{"crop_scale_min": 1, "momentum": 0.95, "orthogonalizer": "polar_express", "adamw_lr_other_params": 0.0021}
Rows from block 5, named by matrix and row number. Rows with one number belong to one neuron. Each number is 200 + 30 x the weight over its row's rms, rounded and kept within 0 to 999. All counts start at 0. After the name is the row's rms in percent of the matrix's.
# gate: MLP gate (model.blocks.5.mlp.gate.weight, 768x384), inputs 275-329
# fc1: MLP up (model.blocks.5.mlp.fc1.weight, 768x384), inputs 275-329
# fc2: MLP down (model.blocks.5.mlp.fc2.weight, 384x768, transposed), outputs 275-329
gate.618,112,219,181,197,218,240,227,216,213,205,211,190,146,222,214,217,181,147,172,205,222,128,226,174,176,155,219,174,202,182,210,184,136,199,236,281,232,264,253,185,214,233,197,196,190,207,201,151,196,196,201,139,225,214,205,234
gate.619,113,164,194,234,159,150,155,171,225,185,165,135,194,149,190,196,142,176,207,138,212,178,173,193,209,198,173,112,239,204,184,189,206,182,163,243,176,232,213,222,216,218,265,150,236,202,224,238,218,175,180,262,222,184,202,201
gate.620,098,197,175,219,174,157,198,211,204,223,187,194,223,161,165,217,252,211,242,248,181,174,213,202,186,149,211,175,213,238,183,201,206,176,152,203,218,161,200,198,261,145,188,213,196,212,202,175,209,181,189,223,209,225,235,223
gate.621,056,223,193,142,220,168,188,207,161,191,217,181,207,206,227,180,221,163,181,164,223,225,207,247,227,237,162,146,234,221,190,240,218,217,249,232,232,170,172,213,183,179,191,204,236,185,229,246,158,240,211,195,228,184,240,191
gate.622,116,221,188,189,189,203,219,195,244,198,214,215,173,222,235,211,190,167,204,190,205,170,232,187,166,227,225,167,180,206,190,212,135,208,245,173,185,183,145,251,187,180,224,203,184,207,176,250,174,193,171,185,205,202,215,234
gate.623,123,194,224,218,209,212,201,180,143,220,188,183,210,271,228,201,172,205,175,282,192,198,181,168,284,191,201,211,220,110,209,191,219,154,212,219,191,152,140,218,207,186,215,206,208,135,218,238,196,143,150,172,182,192,209,211
gate.624,114,161,181,183,236,148,280,137,224,232,192,156,190,203,157,202,203,227,196,197,228,195,194,252,186,278,169,185,176,250,169,198,196,207,209,204,233,218,149,226,209,150,196,190,167,195,169,158,178,165,219,174,200,209,189,269
gate.625,120,171,173,226,165,185,230,190,188,225,198,208,237,231,188,216,213,238,222,127,220,167,148,150,240,234,209,215,198,227,212,203,207,203,244,219,237,189,191,183,251,228,156,208,178,201,205,248,197,252,186,208,217,196,212,209
gate.626,125,169,214,212,215,213,248,206,245,201,205,204,226,141,150,226,166,191,157,232,188,190,242,214,223,165,254,218,239,227,231,249,210,182,190,240,192,176,179,233,219,249,204,172,236,164,211,257,212,108,194,254,194,228,185,115
gate.627,083,225,198,224,134,119,212,182,200,233,245,188,197,220,171,217,256,180,182,196,223,184,236,191,128,258,198,212,204,230,203,202,166,256,209,231,195,251,236,224,197,141,186,192,230,206,217,187,161,241,168,187,216,186,232,198
gate.628,122,107,202,175,188,204,203,200,195,180,204,203,220,197,202,239,216,182,155,225,193,210,182,218,173,226,216,200,123,231,199,224,182,224,269,231,222,225,212,235,223,225,236,187,170,206,155,225,179,239,185,197,210,147,117,193
gate.629,118,236,154,224,178,208,209,134,176,217,146,183,225,203,185,165,230,157,218,238,184,157,226,226,184,190,170,183,199,189,217,218,199,164,220,198,193,249,237,218,230,198,205,173,273,239,188,204,173,169,192,205,201,200,217,202
gate.630,118,239,229,205,184,188,253,178,177,170,181,209,207,175,212,191,209,182,206,151,206,201,208,231,229,181,213,200,177,206,225,266,200,192,179,221,203,237,171,238,196,217,159,212,263,213,188,209,228,256,155,279,168,236,225,154
gate.631,110,196,209,164,253,211,222,150,184,149,146,213,204,226,212,235,206,183,192,262,197,202,215,163,213,143,187,235,184,158,188,201,186,217,164,223,202,213,169,199,149,201,233,133,176,172,177,159,186,218,221,168,180,146,169,215
gate.632,049,182,236,210,208,194,172,232,168,207,173,198,204,209,211,99,239,172,263,140,192,196,199,208,181,196,201,166,134,208,214,193,230,210,175,207,186,213,206,228,208,215,190,194,208,154,248,250,251,153,204,202,194,247,217,190
gate.633,126,172,215,213,198,260,216,175,223,189,207,194,191,223,162,140,187,209,238,188,232,198,208,217,183,228,231,216,230,212,197,181,176,197,155,211,189,223,211,195,163,243,211,226,169,191,194,235,171,181,255,214,243,178,201,216
gate.634,104,164,154,163,141,226,186,213,265,157,251,223,174,213,168,260,197,231,226,192,159,156,199,141,177,235,167,205,235,194,212,186,281,241,239,207,229,292,203,192,153,197,230,229,201,264,211,192,244,191,199,184,206,203,193,155
gate.635,114,212,203,219,219,223,195,212,168,190,191,160,149,192,242,216,223,216,172,191,187,209,212,189,228,223,173,191,215,177,256,208,190,257,208,228,229,155,168,277,164,178,205,239,217,212,193,213,179,177,211,193,214,200,188,193
gate.636,118,196,213,194,240,205,200,148,202,230,154,230,205,197,204,200,220,207,225,205,181,169,155,203,183,214,201,195,181,149,209,227,193,234,239,258,196,209,219,206,229,244,263,194,207,161,202,210,187,180,185,189,210,266,224,173
gate.637,117,218,160,169,237,167,193,243,198,202,180,225,212,162,164,150,231,214,220,199,194,207,187,223,215,174,221,148,136,206,197,199,197,151,218,213,176,205,178,214,186,168,177,200,232,150,221,201,212,186,207,180,172,214,194,157
gate.638,105,188,196,203,195,217,170,157,212,162,228,186,163,264,169,203,224,168,247,181,220,262,218,149,169,220,151,193,158,276,216,206,168,195,245,244,213,167,198,221,216,211,272,183,187,242,166,184,177,227,163,157,203,180,245,226
gate.639,119,155,210,236,160,194,180,216,166,153,215,248,216,200,201,234,228,185,192,241,214,248,231,144,195,195,189,174,189,176,197,208,176,213,188,160,221,189,232,190,196,195,218,176,103,215,177,156,131,200,186,205,164,230,199,188
gate.640,094,194,172,195,204,213,212,203,219,150,175,154,177,213,195,227,168,180,218,193,189,231,184,203,235,175,166,192,188,175,261,224,232,192,210,221,184,190,252,201,180,160,187,204,215,175,261,169,224,217,201,185,240,190,228,216
gate.641,119,168,177,217,200,190,138,217,187,248,178,207,231,169,172,206,155,157,225,146,202,240,235,215,241,198,211,202,224,201,203,209,238,219,197,219,157,219,231,170,197,170,186,222,167,212,240,168,165,181,184,221,155,219,138,240
gate.642,096,161,220,170,267,223,171,192,194,205,208,177,190,222,164,190,219,215,181,251,162,227,154,213,160,193,218,190,183,197,164,163,203,208,244,198,228,248,175,195,283,237,238,166,168,185,217,158,232,253,143,240,212,193,228,203
gate.643,118,195,231,179,203,164,171,260,272,197,191,164,210,203,211,209,171,204,180,180,167,221,266,202,254,245,227,209,184,179,195,220,184,177,210,232,160,183,155,183,216,235,223,214,173,230,206,202,176,253,169,259,202,220,148,175
gate.644,126,248,240,214,234,199,235,170,211,172,195,206,229,219,214,191,179,175,184,208,164,183,255,203,227,163,185,184,200,223,204,210,207,140,180,163,184,222,240,186,184,183,180,236,177,205,196,250,191,227,209,238,213,216,195,214
gate.645,122,157,121,220,233,235,226,188,209,188,190,219,231,158,205,213,193,182,153,176,249,141,194,197,197,205,221,176,218,191,198,124,204,213,255,181,220,160,195,186,228,207,177,203,240,188,216,155,229,216,143,155,166,154,172,138
gate.646,113,202,165,167,175,203,172,165,201,241,198,222,209,214,124,231,150,231,197,221,182,182,157,194,234,200,199,153,139,167,185,171,217,185,241,163,137,215,208,239,190,219,202,245,176,263,176,190,213,229,223,221,186,196,190,196
gate.647,121,182,225,171,204,187,157,176,234,210,246,171,244,180,243,165,165,208,195,236,194,187,204,167,190,236,232,208,189,195,169,195,177,220,217,199,240,231,195,185,214,186,136,167,201,152,144,247,172,202,223,222,178,250,216,215
gate.648,093,193,210,187,221,219,190,210,183,173,163,169,200,186,182,192,194,201,148,185,181,207,154,206,217,242,174,203,190,183,222,122,197,166,187,226,149,190,198,174,141,200,170,184,189,261,214,210,205,183,211,195,147,144,171,228
gate.649,072,238,225,180,174,206,191,219,206,125,193,142,224,228,187,165,193,142,169,156,187,146,180,168,235,193,161,187,205,167,223,192,221,212,249,144,161,199,171,209,196,202,189,140,173,206,221,194,225,196,254,211,220,191,196,200
gate.650,090,245,211,225,224,188,214,201,217,203,157,174,116,259,216,168,215,170,196,195,209,204,191,181,205,237,176,232,226,210,226,152,192,185,230,199,250,147,172,223,181,217,173,203,185,249,177,250,205,191,199,203,224,199,180,240
gate.651,093,177,152,240,174,224,166,201,142,149,203,147,218,143,264,245,178,256,205,217,164,167,229,249,244,213,173,175,208,248,261,186,185,190,157,221,171,171,199,172,153,204,246,176,214,222,194,215,170,197,242,223,193,194,186,221
gate.652,111,214,197,273,195,208,243,259,206,230,170,214,146,276,186,240,222,239,237,222,151,207,268,226,192,236,216,230,221,211,213,166,127,205,211,235,174,147,198,180,249,179,225,196,210,201,214,218,208,233,191,225,181,220,199,167
gate.653,118,229,209,215,213,231,199,250,244,173,176,221,270,164,182,176,220,212,203,189,226,230,191,171,145,147,201,134,117,174,234,216,164,207,211,167,164,228,201,156,175,182,210,199,195,233,226,190,216,217,165,242,217,188,241,204
gate.654,090,211,163,156,193,143,229,247,152,206,214,149,176,201,191,177,203,221,186,190,235,169,221,209,227,222,192,222,161,130,246,250,182,195,210,167,213,198,258,199,223,156,196,147,183,158,236,177,214,199,176,206,219,144,173,161
gate.655,113,239,147,249,219,167,236,197,194,190,196,231,223,201,252,223,217,216,210,252,150,202,181,257,163,216,213,195,172,188,218,214,166,235,177,174,149,250,231,208,189,157,253,196,232,239,150,193,205,221,171,238,190,248,253,194
gate.656,057,238,174,131,148,185,204,240,204,191,211,177,234,199,225,195,200,165,170,169,197,177,201,169,225,188,187,202,129,292,234,151,206,216,194,170,167,184,195,260,186,217,207,219,187,232,165,145,235,184,162,213,222,234,158,186
gate.657,093,210,193,163,167,201,200,170,239,179,205,207,196,217,199,215,169,207,264,193,209,253,219,256,191,177,207,159,221,158,220,173,263,197,203,200,222,211,149,167,225,191,188,231,203,139,221,224,198,132,198,173,210,158,150,243
fc1.618,108,210,232,177,167,159,232,237,205,198,193,158,203,203,232,208,269,210,239,165,178,230,178,219,199,262,157,230,162,207,224,218,222,202,161,152,186,151,198,189,160,213,211,185,217,214,167,259,200,168,203,254,203,201,197,201
fc1.619,121,196,177,213,212,210,231,146,231,254,231,192,233,199,202,207,174,237,137,213,170,174,189,225,247,210,237,168,203,219,104,149,211,232,111,227,243,231,226,194,234,196,191,219,163,207,228,219,172,221,218,198,201,190,157,194
fc1.620,095,209,166,191,180,238,140,217,167,193,283,224,274,245,311,261,168,193,198,150,231,242,189,207,235,270,183,185,236,151,238,184,217,168,218,173,207,175,174,173,206,202,196,204,183,197,220,220,161,160,222,193,204,181,207,158
fc1.621,054,230,247,157,169,166,204,163,164,181,190,157,197,198,200,173,214,206,163,241,234,205,174,221,188,189,236,202,225,138,186,213,186,137,201,188,164,235,166,225,156,196,139,202,171,207,237,241,191,241,237,205,259,214,238,200
fc1.622,119,201,215,147,207,169,227,197,189,206,206,165,217,211,192,224,203,210,154,172,209,208,212,261,239,186,246,219,221,190,195,232,135,244,201,99,214,175,249,249,188,190,186,169,186,147,229,179,228,192,232,176,187,216,148,159
fc1.623,121,227,204,242,212,216,194,162,158,208,203,219,186,228,203,196,261,142,228,228,206,212,248,221,176,170,220,191,236,180,265,174,177,176,245,162,176,182,239,167,169,193,232,256,171,202,138,196,268,246,158,201,211,206,168,251
fc1.624,119,160,229,204,231,174,202,234,186,178,218,241,177,192,218,176,168,210,201,177,196,237,245,220,152,239,191,161,151,189,245,248,178,193,183,190,202,189,211,202,207,188,238,177,201,193,211,224,197,224,177,175,156,233,196,206
fc1.625,119,235,148,208,214,202,204,168,221,197,214,164,187,152,236,297,223,224,147,232,177,253,175,218,213,204,249,229,234,231,178,230,202,194,229,187,147,166,193,198,174,206,174,202,184,194,196,147,148,199,208,188,229,183,220,170
fc1.626,120,167,202,157,211,235,193,172,191,192,219,199,236,203,157,188,152,168,226,171,144,199,242,223,211,173,222,210,235,147,173,244,227,216,159,188,190,208,221,207,219,206,235,206,195,202,215,176,228,235,178,216,187,118,208,208
fc1.627,086,193,177,202,184,228,185,265,254,173,190,150,206,178,206,189,220,195,234,215,198,152,190,143,207,227,162,181,211,188,199,190,230,117,192,175,227,252,215,261,250,167,213,187,181,219,215,226,206,218,143,213,236,184,205,204
fc1.628,119,171,195,183,165,180,210,192,209,218,203,194,184,174,157,205,245,209,179,191,210,180,199,183,156,189,232,258,219,186,174,204,195,243,229,227,218,225,234,171,209,233,209,144,147,231,175,181,200,213,200,181,192,178,201,195
fc1.629,120,147,166,181,176,220,204,198,218,212,210,218,146,211,178,222,234,226,153,194,202,185,163,203,203,230,195,221,217,181,186,180,207,217,217,240,172,182,182,196,201,174,197,230,224,200,164,176,250,224,190,176,192,171,223,215
fc1.630,118,131,156,162,192,237,178,212,232,158,222,164,167,258,210,187,227,191,160,218,203,203,212,194,245,203,213,179,195,195,207,216,185,271,181,224,247,215,215,190,189,231,239,183,111,192,181,257,198,197,195,157,262,217,207,202
fc1.631,112,245,186,245,165,207,201,204,207,248,163,175,215,190,230,203,146,259,240,132,172,250,204,163,175,221,152,205,243,189,220,185,196,204,232,165,170,168,217,218,215,240,204,246,208,135,186,242,183,186,164,207,204,241,174,143
fc1.632,052,214,238,181,163,255,214,185,187,191,185,158,174,217,183,260,188,192,203,235,161,235,193,194,200,186,212,189,256,248,167,151,162,199,190,123,179,170,208,190,213,139,184,216,184,198,238,184,209,219,192,176,188,192,172,165
fc1.633,125,252,128,164,211,195,213,183,172,168,199,199,179,127,185,251,221,169,170,275,258,181,178,156,222,202,141,189,197,194,187,210,203,185,195,181,191,129,193,192,120,192,222,185,195,190,207,176,190,210,161,245,185,265,171,218
fc1.634,103,266,116,214,160,140,222,249,188,197,267,207,211,218,195,251,228,211,198,210,169,184,139,196,175,235,218,235,177,195,206,219,188,194,231,205,225,227,229,170,195,194,228,211,171,148,188,158,217,204,199,179,187,193,184,186
fc1.635,112,244,191,235,225,174,242,220,137,227,199,217,186,147,173,173,273,187,181,204,207,211,209,189,177,224,120,202,226,175,231,181,147,220,223,146,204,215,209,217,165,252,162,226,187,186,175,204,169,173,194,175,192,156,195,207
fc1.636,118,194,210,173,204,207,155,199,198,235,175,129,170,160,273,206,201,192,177,148,232,176,162,217,171,158,205,221,211,238,208,203,227,193,160,174,204,226,152,248,215,227,165,174,196,264,242,219,208,193,263,228,199,211,169,203
fc1.637,116,228,164,231,154,125,212,194,191,138,230,203,198,249,234,181,142,278,195,254,166,235,194,196,226,213,218,190,261,221,179,226,229,171,214,177,208,177,232,191,236,173,210,279,148,129,219,208,226,177,195,181,215,238,202,203
fc1.638,105,138,190,212,208,229,222,176,188,211,189,197,224,183,217,229,209,202,183,219,186,184,216,161,197,195,224,195,240,189,232,193,193,186,155,215,244,183,186,222,236,158,179,153,165,142,167,245,221,195,163,173,154,208,207,168
fc1.639,121,200,200,203,251,208,237,202,241,220,206,195,204,160,166,166,167,192,197,159,194,194,205,223,190,189,186,229,229,251,233,195,209,223,151,231,204,241,146,206,274,197,206,238,193,238,184,186,210,191,228,218,206,186,224,155
fc1.640,098,193,207,191,261,208,227,162,206,237,170,157,246,188,165,226,181,193,129,165,237,244,208,267,174,161,159,174,234,168,207,171,167,212,227,202,225,230,196,207,234,225,175,197,199,196,222,199,240,228,222,202,146,233,203,177
fc1.641,123,188,201,198,159,218,172,191,165,184,205,192,177,157,241,225,270,213,168,226,199,179,135,218,200,196,189,198,151,184,197,176,151,165,189,207,217,212,150,166,171,206,172,195,229,223,175,194,204,249,218,162,239,142,178,176
fc1.642,098,167,197,186,210,174,222,213,223,156,146,203,180,242,157,173,223,218,154,207,139,252,226,132,184,211,232,218,214,262,174,219,174,176,218,188,257,227,205,186,249,172,243,210,130,154,163,217,234,209,162,190,198,213,186,187
fc1.643,115,213,127,189,177,225,235,179,190,210,176,263,234,183,167,255,207,191,195,200,225,222,156,209,207,186,179,208,217,222,221,247,149,252,188,174,194,208,231,198,151,231,208,216,175,187,196,178,145,162,258,201,215,211,198,219
fc1.644,125,236,220,205,204,186,211,222,170,206,190,222,209,154,247,146,235,226,227,231,179,179,244,220,209,235,192,211,190,188,246,179,191,223,217,216,203,171,187,210,187,188,211,221,197,245,222,186,193,198,231,233,204,149,204,145
fc1.645,123,187,177,140,186,199,148,169,206,204,207,182,189,182,175,217,181,213,188,212,187,196,218,218,189,206,179,196,235,204,242,164,178,182,170,239,192,220,203,255,206,230,203,254,189,158,207,211,228,159,241,213,170,263,156,188
fc1.646,116,240,198,167,175,200,175,195,225,139,151,245,171,183,165,228,196,210,128,188,133,205,192,225,120,201,214,189,172,169,209,210,196,212,215,164,153,214,194,204,208,214,176,196,154,200,198,173,243,237,236,179,247,169,218,223
fc1.647,119,226,212,230,191,205,212,226,223,174,173,186,196,214,193,198,215,243,228,182,201,163,223,214,156,203,230,184,153,165,158,211,179,250,235,213,183,189,232,265,178,203,189,192,172,183,176,142,214,189,239,231,257,211,190,149
fc1.648,095,202,199,219,176,179,201,210,195,141,177,250,203,219,220,189,259,237,227,190,195,177,188,184,181,168,234,133,242,196,204,181,219,171,223,166,150,200,223,211,164,232,193,189,253,188,189,234,216,241,268,238,196,226,204,191
fc1.649,072,227,210,214,246,189,252,185,185,203,218,225,215,195,203,188,195,222,250,245,188,193,239,248,156,201,216,216,161,179,211,137,165,174,207,226,207,228,167,180,168,191,201,246,232,212,173,166,141,208,161,164,237,210,227,166
fc1.650,098,223,135,201,192,261,198,198,228,256,199,235,195,205,218,161,175,163,162,188,205,241,230,202,187,181,173,180,231,229,283,169,277,233,205,233,177,268,259,184,180,195,229,233,224,182,181,209,121,224,155,255,187,148,170,237
fc1.651,096,172,195,244,249,195,163,282,247,206,219,229,176,165,173,214,201,148,173,179,183,202,185,244,233,145,262,182,226,168,188,265,183,153,173,189,215,254,192,169,175,180,189,231,215,176,264,143,170,209,231,209,232,177,160,209
fc1.652,109,243,196,263,180,229,218,216,167,215,153,212,172,225,184,198,155,219,152,202,182,257,238,221,202,195,202,184,214,201,194,174,180,232,234,186,170,171,213,191,209,212,221,155,189,220,203,204,256,240,104,203,179,229,192,144
fc1.653,118,245,205,231,245,207,197,238,181,246,144,170,194,185,159,199,200,156,235,182,202,156,179,103,154,156,196,219,247,202,248,222,207,187,216,133,253,250,214,194,159,208,185,144,213,155,174,168,221,237,161,164,216,219,238,179
fc1.654,091,194,236,186,248,200,169,219,192,187,178,166,222,263,226,211,157,182,208,157,176,222,209,224,160,265,160,169,236,238,263,217,196,186,228,232,179,254,193,205,176,228,176,191,249,186,219,203,181,226,240,238,172,198,210,180
fc1.655,110,169,237,231,249,200,223,173,251,191,206,231,186,197,267,216,228,151,253,174,205,176,179,191,168,177,235,244,213,212,185,201,178,204,198,247,195,165,211,164,206,189,190,269,172,188,193,200,222,161,175,219,167,200,219,194
fc1.656,059,206,239,278,168,162,155,192,176,199,184,165,193,222,193,220,206,190,248,203,161,137,179,243,182,192,209,222,198,175,196,198,181,184,148,214,191,185,148,201,222,277,203,180,199,210,178,214,241,226,173,198,173,255,179,216
fc1.657,097,176,187,196,191,224,206,176,206,167,186,208,173,218,190,171,146,237,227,223,227,201,202,234,227,184,242,219,216,186,217,208,208,204,188,220,160,176,259,199,202,181,231,222,156,265,202,212,236,228,197,194,224,180,173,226
fc2.618,116,211,206,210,198,187,182,218,207,212,207,166,181,221,158,229,190,204,214,226,185,225,167,264,133,161,200,210,201,174,192,200,195,219,213,187,164,179,180,197,137,175,191,170,200,195,225,225,225,179,270,234,231,272,208,216
fc2.619,116,167,195,228,190,175,162,209,231,164,240,172,159,215,186,262,202,141,198,215,253,178,151,162,197,173,231,207,241,269,240,152,181,223,154,177,214,177,190,213,224,209,181,212,204,164,206,210,185,219,218,208,203,201,185,204
fc2.620,097,170,229,210,218,175,180,201,207,197,169,217,212,235,211,204,197,247,226,174,199,213,181,213,203,222,179,160,248,174,193,201,210,163,216,210,182,267,230,190,146,218,146,218,200,197,274,222,200,141,161,169,217,204,226,186
fc2.621,050,207,144,185,190,236,191,200,186,245,230,189,162,175,207,187,206,181,183,259,203,210,191,135,181,223,202,202,137,223,170,194,191,177,209,184,196,215,190,225,207,206,286,213,217,201,236,182,162,190,188,195,203,172,227,211
fc2.622,108,213,260,252,232,183,225,186,220,244,200,203,201,223,183,260,242,212,199,175,176,187,219,216,226,186,211,277,216,162,196,219,215,147,220,255,129,218,282,171,199,182,238,170,176,179,201,242,220,272,230,211,259,189,194,193
fc2.623,124,164,190,153,223,177,227,223,209,216,196,254,233,184,198,217,186,258,152,233,170,182,161,201,215,180,206,152,224,230,210,254,183,170,152,168,170,206,203,246,274,237,180,156,184,184,209,213,157,210,179,178,209,227,192,187
fc2.624,114,220,256,216,187,231,192,202,190,259,201,193,206,181,169,191,173,210,167,203,185,212,163,200,186,166,190,235,270,149,224,231,234,188,179,224,173,185,153,166,208,218,230,224,251,148,171,221,192,224,170,198,181,167,172,187
fc2.625,117,144,208,241,199,191,238,212,236,188,163,218,240,169,177,213,166,237,208,183,227,233,202,146,207,206,155,175,166,138,213,189,209,217,192,168,249,177,146,205,162,234,170,149,151,200,239,178,228,192,244,177,234,236,203,168
fc2.626,116,228,237,233,202,166,226,197,160,168,216,171,210,153,219,157,187,151,226,208,192,189,208,185,188,190,194,212,163,228,193,216,207,202,202,218,275,151,179,247,182,186,229,215,191,251,211,237,212,199,205,222,267,240,187,192
fc2.627,092,241,209,189,209,217,211,200,210,187,225,161,226,195,203,217,210,199,224,218,215,233,230,168,220,189,157,197,197,212,200,204,200,198,239,178,257,288,225,202,202,200,199,271,199,240,128,184,245,233,223,233,191,220,244,162
fc2.628,125,240,172,175,256,167,174,183,189,228,243,243,242,164,143,164,205,203,197,247,235,250,212,247,198,165,198,221,204,155,180,197,220,158,182,192,227,221,232,202,184,197,178,158,206,187,109,168,159,243,167,240,232,188,185,183
fc2.629,118,155,161,249,235,167,221,212,207,214,173,182,199,186,206,142,205,155,193,246,208,195,199,220,194,137,189,227,225,190,209,134,224,201,200,244,247,216,179,220,178,187,189,196,208,195,203,155,185,158,202,176,182,194,169,269
fc2.630,123,223,230,207,165,192,227,173,242,203,146,173,225,187,263,176,249,202,175,201,157,143,233,203,165,205,197,209,235,197,197,204,221,113,217,204,201,199,219,190,135,164,201,194,246,206,214,216,208,209,172,189,154,163,180,242
fc2.631,109,249,204,135,218,234,214,202,205,166,209,224,244,191,153,230,236,188,182,181,250,151,231,192,164,180,198,207,271,211,197,154,217,209,183,205,207,211,225,192,161,221,197,188,177,250,226,206,163,185,305,200,225,178,229,212
fc2.632,052,208,169,263,180,161,155,178,202,187,220,156,185,212,237,196,202,220,158,221,193,170,280,188,203,161,192,171,178,183,193,197,194,177,202,246,157,240,156,176,188,231,181,195,196,229,146,250,147,201,188,213,260,191,174,199
fc2.633,125,174,179,211,194,209,236,193,131,218,180,179,164,221,136,164,160,205,200,222,211,178,278,221,223,214,178,221,253,265,190,184,214,213,220,175,216,215,209,195,178,183,227,228,211,173,158,210,162,157,199,284,177,201,238,196
fc2.634,105,155,220,139,164,126,181,178,210,223,219,260,197,222,180,164,230,174,218,184,169,223,215,239,237,226,217,176,104,109,202,249,224,205,198,170,167,209,234,155,169,204,187,276,213,194,186,175,212,190,165,250,197,167,208,216
fc2.635,114,180,162,223,182,168,123,181,201,192,227,221,153,175,205,181,183,177,234,178,218,149,167,182,173,232,217,214,202,174,261,198,185,152,204,200,205,145,233,225,185,253,195,203,159,184,157,173,182,215,250,201,114,225,203,167
fc2.636,116,182,202,171,201,205,210,195,242,217,243,195,295,165,238,155,217,151,192,190,159,191,164,189,230,225,167,222,141,195,150,206,184,181,204,158,174,242,164,215,194,231,161,163,200,229,210,186,226,245,202,134,179,207,212,231
fc2.637,110,194,221,255,204,214,185,229,227,242,135,217,163,172,246,225,260,192,164,186,232,202,227,182,215,146,192,187,175,288,284,160,222,152,191,176,204,228,201,210,185,191,219,214,173,215,196,178,199,232,192,242,193,141,214,201
fc2.638,105,240,154,163,225,182,165,173,222,194,243,216,196,196,238,189,208,200,188,160,237,186,229,199,202,218,164,205,210,207,205,151,191,170,157,226,172,171,208,225,169,209,225,213,208,219,192,171,205,224,232,202,180,245,193,222
fc2.639,120,150,197,177,254,235,207,196,228,207,189,183,150,179,266,203,207,188,237,228,251,223,187,170,233,174,195,188,240,185,240,234,193,207,272,185,157,223,184,175,225,202,189,203,222,172,174,244,198,201,177,248,211,238,176,198
fc2.640,097,227,208,212,221,198,230,165,205,246,244,193,174,239,181,186,188,226,204,212,156,211,198,207,268,272,203,184,204,203,204,203,184,170,193,155,198,196,193,272,172,210,225,197,182,249,162,221,178,187,161,170,219,176,204,221
fc2.641,119,202,194,179,198,199,174,233,237,189,160,175,206,192,181,155,242,211,218,185,223,186,225,170,254,229,147,210,196,233,172,229,188,122,209,206,183,139,177,146,203,243,215,210,176,240,232,183,200,212,174,217,245,235,227,189
fc2.642,097,229,206,263,243,197,216,164,230,142,181,248,181,204,196,199,182,224,153,192,215,148,213,238,175,234,222,171,176,172,167,183,249,229,226,210,233,194,153,231,219,230,260,232,224,185,188,246,148,215,165,210,183,205,246,221
fc2.643,113,159,141,211,219,209,248,182,170,238,198,159,184,213,217,197,223,204,180,131,176,170,188,225,169,192,211,204,201,131,209,203,248,182,244,174,205,187,168,303,137,175,234,162,232,178,173,214,229,188,207,228,194,210,168,144
fc2.644,125,236,224,147,242,153,161,237,167,158,231,241,135,284,181,175,207,186,184,199,214,230,175,204,165,191,178,193,182,208,168,198,195,200,202,199,182,226,228,216,186,205,184,198,205,181,223,163,241,157,201,203,189,207,198,229
fc2.645,117,211,162,201,225,199,192,200,212,233,165,166,173,193,143,198,244,226,205,239,241,169,235,157,256,192,209,211,210,162,216,225,180,206,184,235,200,151,220,233,174,234,206,185,199,244,176,204,189,188,194,137,202,171,269,212
fc2.646,112,105,159,244,210,238,188,202,206,196,217,246,195,177,174,237,166,154,236,194,208,201,223,189,189,221,208,206,223,186,172,178,223,166,165,206,178,210,118,216,215,197,203,245,213,181,228,173,202,290,201,212,213,218,219,180
fc2.647,127,226,235,222,164,200,200,237,206,225,138,218,177,222,171,214,228,178,181,200,227,211,162,145,203,220,140,210,172,225,222,186,180,225,194,156,259,181,229,201,244,218,162,205,206,246,169,275,212,179,199,208,146,221,115,180
fc2.648,098,230,204,205,199,198,198,194,171,225,196,198,148,211,239,234,182,209,153,211,188,256,192,260,146,210,203,208,183,240,197,192,244,202,200,240,155,187,226,226,153,187,227,247,251,166,206,186,216,202,156,194,205,178,141,140
fc2.649,076,226,211,214,189,216,180,195,203,198,140,189,193,179,207,211,213,251,144,188,206,172,234,164,236,260,208,168,215,197,139,228,242,171,228,170,278,199,235,244,224,198,186,179,143,194,187,186,164,208,250,180,209,207,200,226
fc2.650,092,166,198,194,205,200,204,221,205,174,216,210,181,166,256,217,144,184,232,200,235,206,219,204,171,180,174,222,169,157,111,215,209,220,220,186,228,190,229,216,224,196,194,204,196,228,209,162,189,141,174,174,209,225,211,199
fc2.651,094,188,176,227,232,168,194,224,180,193,205,175,209,191,216,164,200,182,191,267,219,156,200,205,124,197,158,245,205,208,197,203,190,251,161,250,162,185,209,172,186,218,161,164,201,205,218,189,222,213,151,222,203,220,187,209
fc2.652,111,219,175,145,229,185,155,197,190,189,209,171,222,163,206,159,245,234,113,181,149,163,238,193,214,229,152,211,188,196,134,209,202,238,159,189,198,252,254,202,213,231,127,185,185,211,198,198,159,223,171,236,202,197,214,165
fc2.653,117,197,194,183,180,215,157,214,177,180,206,251,177,173,209,216,230,224,205,168,202,221,198,216,168,171,222,198,140,197,173,217,165,186,248,234,241,159,234,213,229,180,257,198,263,206,186,221,204,154,242,135,157,187,127,172
fc2.654,088,224,197,189,178,197,170,169,164,213,205,229,195,204,153,196,193,186,236,195,206,189,231,169,199,175,232,175,211,163,222,160,204,198,261,145,205,195,225,157,207,195,170,163,192,217,152,76,141,211,188,196,210,165,180,159
fc2.655,112,228,193,179,168,188,241,195,197,238,203,229,190,300,224,194,222,237,220,253,206,201,169,198,178,236,224,178,199,141,205,223,266,156,240,152,191,162,210,227,187,217,175,212,206,221,247,195,193,214,213,162,201,208,175,156
fc2.656,059,215,175,146,185,260,243,209,201,164,204,159,187,239,213,173,196,188,175,185,216,224,161,220,252,239,232,208,209,188,214,177,245,231,200,198,174,215,242,228,212,204,170,263,216,186,124,229,169,170,205,176,219,195,170,200
fc2.657,090,206,215,229,215,260,231,217,237,230,213,224,194,189,226,221,208,223,237,173,220,210,184,214,174,166,251,191,227,173,233,178,178,181,201,190,200,160,117,184,211,237,163,206,168,204,203,177,235,213,208,205,177,237,245,158